Weights of a small self-supervised audio encoder (BEST-RQ).
Training: 9400 steps, batches of 256.
Rows from block 5 of a small self-supervised audio encoder (BEST-RQ), named by matrix and row number. Each number is 50 + 10 x the weight over its row's rms, rounded and kept within 0 to 99. All counts start at 0.
After each channel's rows are labels from the 100 clips, of 14848, where the channel reaches its highest value: "loudest" is the band of the loudest frequency at the time of the peak. Only what is clearly more common there than usual is listed. The data: telephone keypad tones over noise or synthetic speech. In brackets: how many of the 100, against the usual share in percent.
# c30: last pointwise conv (model.blocks.5.c3.0.weight, 384x384x1), inputs 0-127

c30.165:45 52 53 47 69 61 43 49 39 57 43 66 76 54 39 42 54 50 54 41 58 46 62 42 52 50 37 75 52 65 44 50 56 63 49 76 54 29 80 52 43 44 51 59 37 67 50 59 44 64 41 54 34 75 51 50 36 54 41 34 38 60 68 36 65 53 61 46 79 60 47 59 51 34 58 49 37 63 35 51 56 51 47 62 55 63 48 43 50 41 46 51 58 29 59 57 33 53 41 69 60 51 47 40 46 39 46 55 53 50 44 41 55 49 45 42 49 64 29 42 37 31 47 45 62 42 46 52
loudest: 1000 to 2000 Hz (55 vs 24.1)

c30.248:63 38 46 38 58 36 63 62 42 65 55 52 35 44 60 56 35 61 68 45 45 50 47 61 56 69 54 37 63 53 63 33 40 51 39 64 57 50 60 50 51 43 63 45 38 49 56 46 34 50 49 63 52 42 60 58 69 31 50 62 37 55 48 68 46 62 45 49 41 48 45 38 60 53 47 67 56 45 41 50 54 46 71 39 46 65 56 61 44 29 50 41 55 53 26 50 55 53 59 52 35 45 45 59 55 64 54 50 57 36 49 69 53 48 47 49 32 41 69 55 55 39 48 28 48 49 52 49
loudest: 250 to 500 Hz (28 vs 5.6)

c30.350:53 82 44 44 40 74 50 44 40 39 50 38 72 44 63 38 48 37 35 58 60 44 61 59 46 53 53 61 37 15 53 54 44 50 29 55 52 55 55 48 37 45 48 35 64 46 50 99 45 55 61 49 41 41 56 33 65 54 56 41 45 48 57 50 33 50 59 60 51 63 33 46 70 42 45 49 42 64 63 54 36 28 53 41 37 46 52 50 55 48 58 53 44 76 75 57 42 49 50 63 41 38 36 41 45 46 52 58 55 50 50 38 36 47 55 41 36 51 52 73 55 30 50 47 24 60 53 61
loudest: 500 to 1000 Hz (54 vs 22.4)

c30.185:41 51 34 56 51 39 49 46 52 45 55 29 55 67 63 53 50 57 36 42 37 31 51 69 41 44 47 41 56 52 51 30 43 45 51 46 62 59 64 45 59 46 63 52 65 38 38 99 59 39 34 43 65 57 61 58 47 45 49 58 42 48 59 46 55 52 49 41 81 39 57 42 57 35 45 49 46 57 51 47 42 52 45 34 53 47 50 60 57 77 38 40 39 42 71 39 51 52 51 57 43 56 41 29 52 53 65 60 46 40 57 58 19 65 53 35 60 49 37 74 58 77 38 56 61 53 45 61
loudest: 500 to 1000 Hz (63 vs 22.4)

c30.95:55 47 46 42 49 39 34 59 53 48 66 49 48 19 55 46 59 32 18 40 32 58 59 67 47 58 35 63 66 50 43 43 52 46 36 64 46 66 54 53 33 47 54 31 44 32 39 47 43 42 34 56 45 54 47 53 49 45 52 49 50 58 48 38 49 66 47 66 22 57 46 50 36 45 70 48 25 42 42 48 58 51 53 37 50 57 42 51 51 50 41 35 44 47 57 41 53 53 51 44 51 57 40 42 49 47 52 71 43 51 56 53 53 63 51 56 70 61 58 34 51 40 60 57 33 51 44 49
loudest: 1000 to 2000 Hz (61 vs 24.1)

c30.356:65 52 36 64 51 41 49 61 58 62 43 56 40 78 64 61 49 42 47 29 43 39 40 48 44 43 46 42 49 46 58 50 59 53 48 52 33 53 59 84 39 58 64 54 33 54 51 37 39 48 30 58 46 50 56 57 58 53 51 70 49 31 56 55 62 42 43 63 35 58 36 70 67 31 61 61 36 60 43 60 58 56 44 44 41 47 48 46 42 62 49 60 53 50 49 59 66 49 58 45 49 55 45 56 65 46 63 50 42 56 49 56 57 60 51 35 61 53 51 42 55 49 52 50 57 53 53 44
loudest: 250 to 500 Hz (25 vs 5.6)

c30.195:43 60 56 33 36 51 51 38 58 45 55 49 52 56 49 41 70 48 38 49 49 68 45 55 55 64 50 47 51 64 41 49 47 45 33 31 59 51 45 60 53 50 37 55 45 48 48 60 43 69 41 33 49 56 45 31 43 50 50 50 57 68 42 47 59 63 42 65 43 69 50 49 65 61 54 36 39 47 39 43 65 54 53 35 54 50 52 62 56 50 55 38 43 56 45 47 52 50 47 27 49 49 57 56 64 66 42 38 46 55 48 40 65 41 48 51 56 44 37 38 33 40 25 29 56 27 63 48
loudest: 1000 to 2000 Hz (57 vs 24.1)

c30.20:61 48 39 45 38 60 45 57 39 44 49 39 74 52 38 51 45 49 45 49 32 40 52 31 58 56 63 36 49 87 44 55 42 48 36 56 56 49 40 65 38 40 47 38 46 55 39 52 31 52 67 65 56 37 64 37 35 42 52 38 63 65 49 48 44 51 50 43 73 61 47 64 76 43 52 42 45 45 48 45 51 51 60 66 47 48 67 56 42 47 50 31 40 52 46 44 37 45 55 56 59 50 27 51 71 31 47 38 54 63 59 44 47 54 39 41 63 45 57 63 32 58 42 44 51 62 53 51
loudest: 1000 to 2000 Hz (68 vs 24.1)

c30.179:51 49 42 64 31 37 57 31 53 49 49 45 55 58 42 43 49 40 46 54 46 57 63 32 45 62 45 47 35 59 60 49 67 62 43 62 67 66 62 45 44 40 58 38 53 49 45 33 57 53 53 35 48 52 52 46 39 57 57 37 49 40 40 49 68 32 44 37 35 41 36 54 52 27 46 52 50 46 40 30 58 51 45 41 49 70 54 50 28 54 42 49 61 57 53 27 42 41 37 53 43 45 47 51 35 69 53 71 29 40 70 40 30 39 46 72 49 54 61 33 52 51 54 51 43 43 46 44
loudest: 1000 to 2000 Hz (51 vs 24.1); 500 to 1000 Hz (47 vs 22.4)

c30.125:50 59 42 41 45 57 46 62 40 71 58 60 44 49 73 41 48 51 54 40 49 53 31 41 52 61 49 40 43 66 38 46 58 55 51 51 40 48 29 49 45 45 33 48 55 84 38 52 46 67 40 53 42 51 94 69 52 47 52 49 49 52 68 39 22 57 74 50 56 45 40 78 71 57 29 48 41 28 52 45 79 59 62 48 54 41 71 39 54 47 35 67 42 37 51 43 55 66 40 60 58 50 64 52 55 46 54 38 45 52 30 38 62 60 51 41 60 49 40 38 52 38 51 55 53 49 44 57
loudest: 1000 to 2000 Hz (51 vs 24.1)

c30.360:44 60 41 47 55 49 49 45 50 31 60 52 51 58 76 35 48 55 51 52 55 28 46 65 56 50 35 53 44 18 41 43 55 31 59 50 50 55 54 46 58 35 52 36 41 51 45 68 47 52 45 53 60 45 62 55 51 47 64 43 37 55 56 52 52 45 51 51 53 51 40 55 37 49 54 52 51 56 50 44 65 39 76 47 70 45 55 74 49 48 38 45 41 53 38 61 42 58 64 33 44 41 57 40 56 50 47 50 43 51 33 43 58 41 55 59 34 62 47 37 51 28 48 54 57 44 68 52
loudest: 1000 to 2000 Hz (58 vs 24.1)

c30.29:46 57 56 47 62 44 52 48 44 59 58 52 57 54 47 55 38 53 45 57 44 52 58 46 63 50 40 63 51 52 45 50 53 44 62 51 53 50 43 45 31 57 47 54 41 72 37 35 55 43 52 39 68 43 49 45 54 40 51 42 43 49 39 40 53 40 31 42 54 42 56 48 62 39 35 48 52 66 63 60 40 56 52 59 32 50 49 46 37 33 46 30 50 40 54 41 71 40 47 54 56 44 43 75 58 47 57 49 53 64 39 55 45 29 31 50 56 47 42 50 34 75 37 56 48 50 52 50
loudest: 250 to 500 Hz (25 vs 5.6)

c30.81:54 53 59 53 31 39 56 54 43 52 48 49 54 47 45 67 57 36 35 43 50 53 54 74 41 53 66 46 44 53 33 42 56 45 53 47 50 54 31 60 55 38 55 46 58 46 52 99 43 43 58 53 45 57 43 57 51 42 61 58 39 56 58 54 52 46 59 43 82 58 42 44 44 38 56 45 43 48 66 52 61 47 39 59 59 43 59 57 53 58 41 58 44 53 54 55 40 51 55 45 45 52 46 62 50 43 58 83 40 68 46 51 50 52 59 45 47 44 39 40 68 49 50 53 54 45 44 72
loudest: 500 to 1000 Hz (56 vs 22.4)

c30.123:46 41 39 48 40 47 49 52 62 63 65 44 57 50 44 45 57 51 48 48 54 44 60 40 54 44 49 51 40 56 54 43 45 61 40 44 35 42 48 71 58 58 42 44 44 51 43 39 58 49 55 46 38 60 57 47 45 56 45 42 58 57 51 48 36 37 37 61 34 42 48 58 49 48 48 67 58 43 38 57 47 57 44 49 44 74 53 44 62 60 49 48 52 44 37 47 65 49 48 39 53 51 40 53 50 60 61 33 47 28 50 69 36 71 45 46 51 65 51 41 74 28 41 51 54 50 53 52
loudest: 4000 to 8000 Hz (70 vs 9.3)

c30.329:52 53 49 43 43 56 39 41 49 41 40 39 35 37 54 53 42 54 54 36 47 47 46 60 43 53 46 52 54 60 47 51 50 45 49 45 59 36 55 42 51 53 31 40 59 50 46 53 49 89 70 46 44 35 38 45 40 41 45 59 41 62 45 52 44 58 46 52 51 35 49 49 62 55 39 55 41 49 55 43 59 61 35 47 42 46 46 46 47 48 28 57 68 55 52 47 45 55 76 33 52 47 39 35 52 48 50 46 55 57 66 42 35 52 58 44 63 70 43 67 74 40 51 63 35 44 41 67
loudest: 4000 to 8000 Hz (49 vs 9.3)

c30.246:52 61 46 51 49 57 65 63 54 56 56 55 33 58 63 43 56 55 68 42 47 55 43 63 63 40 39 42 48 55 38 63 55 63 53 33 53 56 33 42 48 38 58 43 47 48 32 31 60 40 46 46 55 41 39 54 60 60 45 50 46 44 52 43 59 51 40 49 54 60 45 43 51 39 67 45 64 38 47 34 41 39 62 37 56 20 57 62 56 38 46 44 53 44 51 43 63 52 45 52 42 61 70 36 50 35 59 56 61 37 59 45 58 59 36 58 42 43 54 56 43 39 46 70 61 50 45 44
loudest: 1000 to 2000 Hz (54 vs 24.1)

c30.3:60 32 43 50 39 52 52 53 51 58 68 37 63 53 49 75 73 61 53 63 47 60 53 59 45 38 44 43 33 51 33 53 49 71 46 48 47 60 45 49 42 82 51 54 41 48 40 45 56 37 54 40 40 72 42 61 53 65 53 30 59 40 44 38 56 50 47 66 37 53 52 45 45 39 73 52 61 32 64 40 40 49 51 64 53 63 75 45 57 59 36 58 37 33 59 43 44 49 41 57 38 48 54 42 52 44 56 43 46 46 42 48 48 48 48 48 36 51 61 57 43 50 54 69 34 29 52 64
loudest: 4000 to 8000 Hz (67 vs 9.3)

c30.137:74 51 51 42 48 44 42 55 53 56 77 47 58 37 62 38 43 62 44 48 51 50 55 45 50 48 51 37 33 43 51 43 47 34 41 58 40 37 63 55 51 76 49 51 61 43 44 49 42 50 70 39 54 49 54 46 57 50 55 52 50 49 62 42 46 58 48 75 58 62 59 44 36 40 57 50 47 41 51 43 46 46 42 44 51 73 47 53 42 52 45 56 45 51 49 53 47 48 53 28 43 65 80 48 40 47 46 55 54 51 49 47 54 60 57 48 47 49 42 40 38 60 50 37 37 52 49 44
loudest: 1000 to 2000 Hz (63 vs 24.1)

c30.72:36 38 50 63 54 42 56 69 41 37 51 46 40 47 53 62 41 59 57 44 40 62 37 54 40 66 59 61 51 38 46 43 42 42 62 48 47 31 33 52 39 54 42 54 51 39 54 65 72 76 52 55 66 53 48 33 39 56 64 64 61 42 38 33 49 48 67 42 80 46 41 48 36 62 36 52 49 33 47 55 58 42 34 80 61 65 70 64 62 55 38 32 52 70 51 52 44 52 39 67 59 41 40 57 53 63 59 69 40 47 53 52 45 45 45 48 58 41 57 41 47 41 41 42 35 34 48 47
loudest: 500 to 1000 Hz (59 vs 22.4)

c30.124:41 48 60 52 51 45 59 52 54 63 60 51 50 44 39 65 67 45 41 50 37 42 52 55 65 45 47 46 33 66 44 51 38 52 54 46 38 62 55 50 53 59 34 53 53 52 42 47 47 43 83 30 48 55 38 42 61 49 49 56 52 42 41 54 61 48 37 51 46 60 42 31 56 41 62 45 49 45 62 51 49 49 38 37 48 36 60 43 45 56 87 61 55 46 43 46 51 58 56 36 47 60 46 49 48 57 61 65 37 57 35 57 48 53 53 50 53 47 50 50 41 39 63 46 43 48 36 43
loudest: 250 to 500 Hz (33 vs 5.6)

c30.379:54 72 53 54 40 20 48 36 43 63 58 52 42 59 36 63 71 60 43 52 52 53 60 41 45 42 26 52 49 36 43 45 51 47 52 55 39 45 49 61 46 61 60 48 49 50 52 52 45 45 32 55 41 42 45 50 64 31 44 46 46 57 56 52 50 48 42 57 52 49 44 61 58 50 45 51 48 54 56 47 43 50 46 57 44 75 68 49 60 44 57 61 54 56 43 41 51 45 37 51 54 59 50 38 38 44 55 42 49 50 50 38 37 60 32 47 49 42 56 53 47 33 34 46 55 51 54 51
loudest: 1000 to 2000 Hz (55 vs 24.1)

c30.74:62 53 49 47 33 45 55 51 51 60 36 61 48 51 51 44 55 58 56 40 42 56 54 61 55 34 46 54 57 63 47 37 41 65 53 62 76 41 36 53 39 51 44 44 51 33 36 69 40 51 45 51 56 44 54 54 51 51 62 40 41 52 49 49 35 32 52 59 78 47 63 44 53 41 60 43 61 56 57 52 47 42 50 53 49 50 52 69 55 68 59 41 53 46 43 44 53 49 52 37 43 34 63 42 49 41 51 62 41 36 43 45 58 55 56 57 43 54 66 43 46 50 44 52 52 42 39 37
loudest: 500 to 1000 Hz (52 vs 22.4)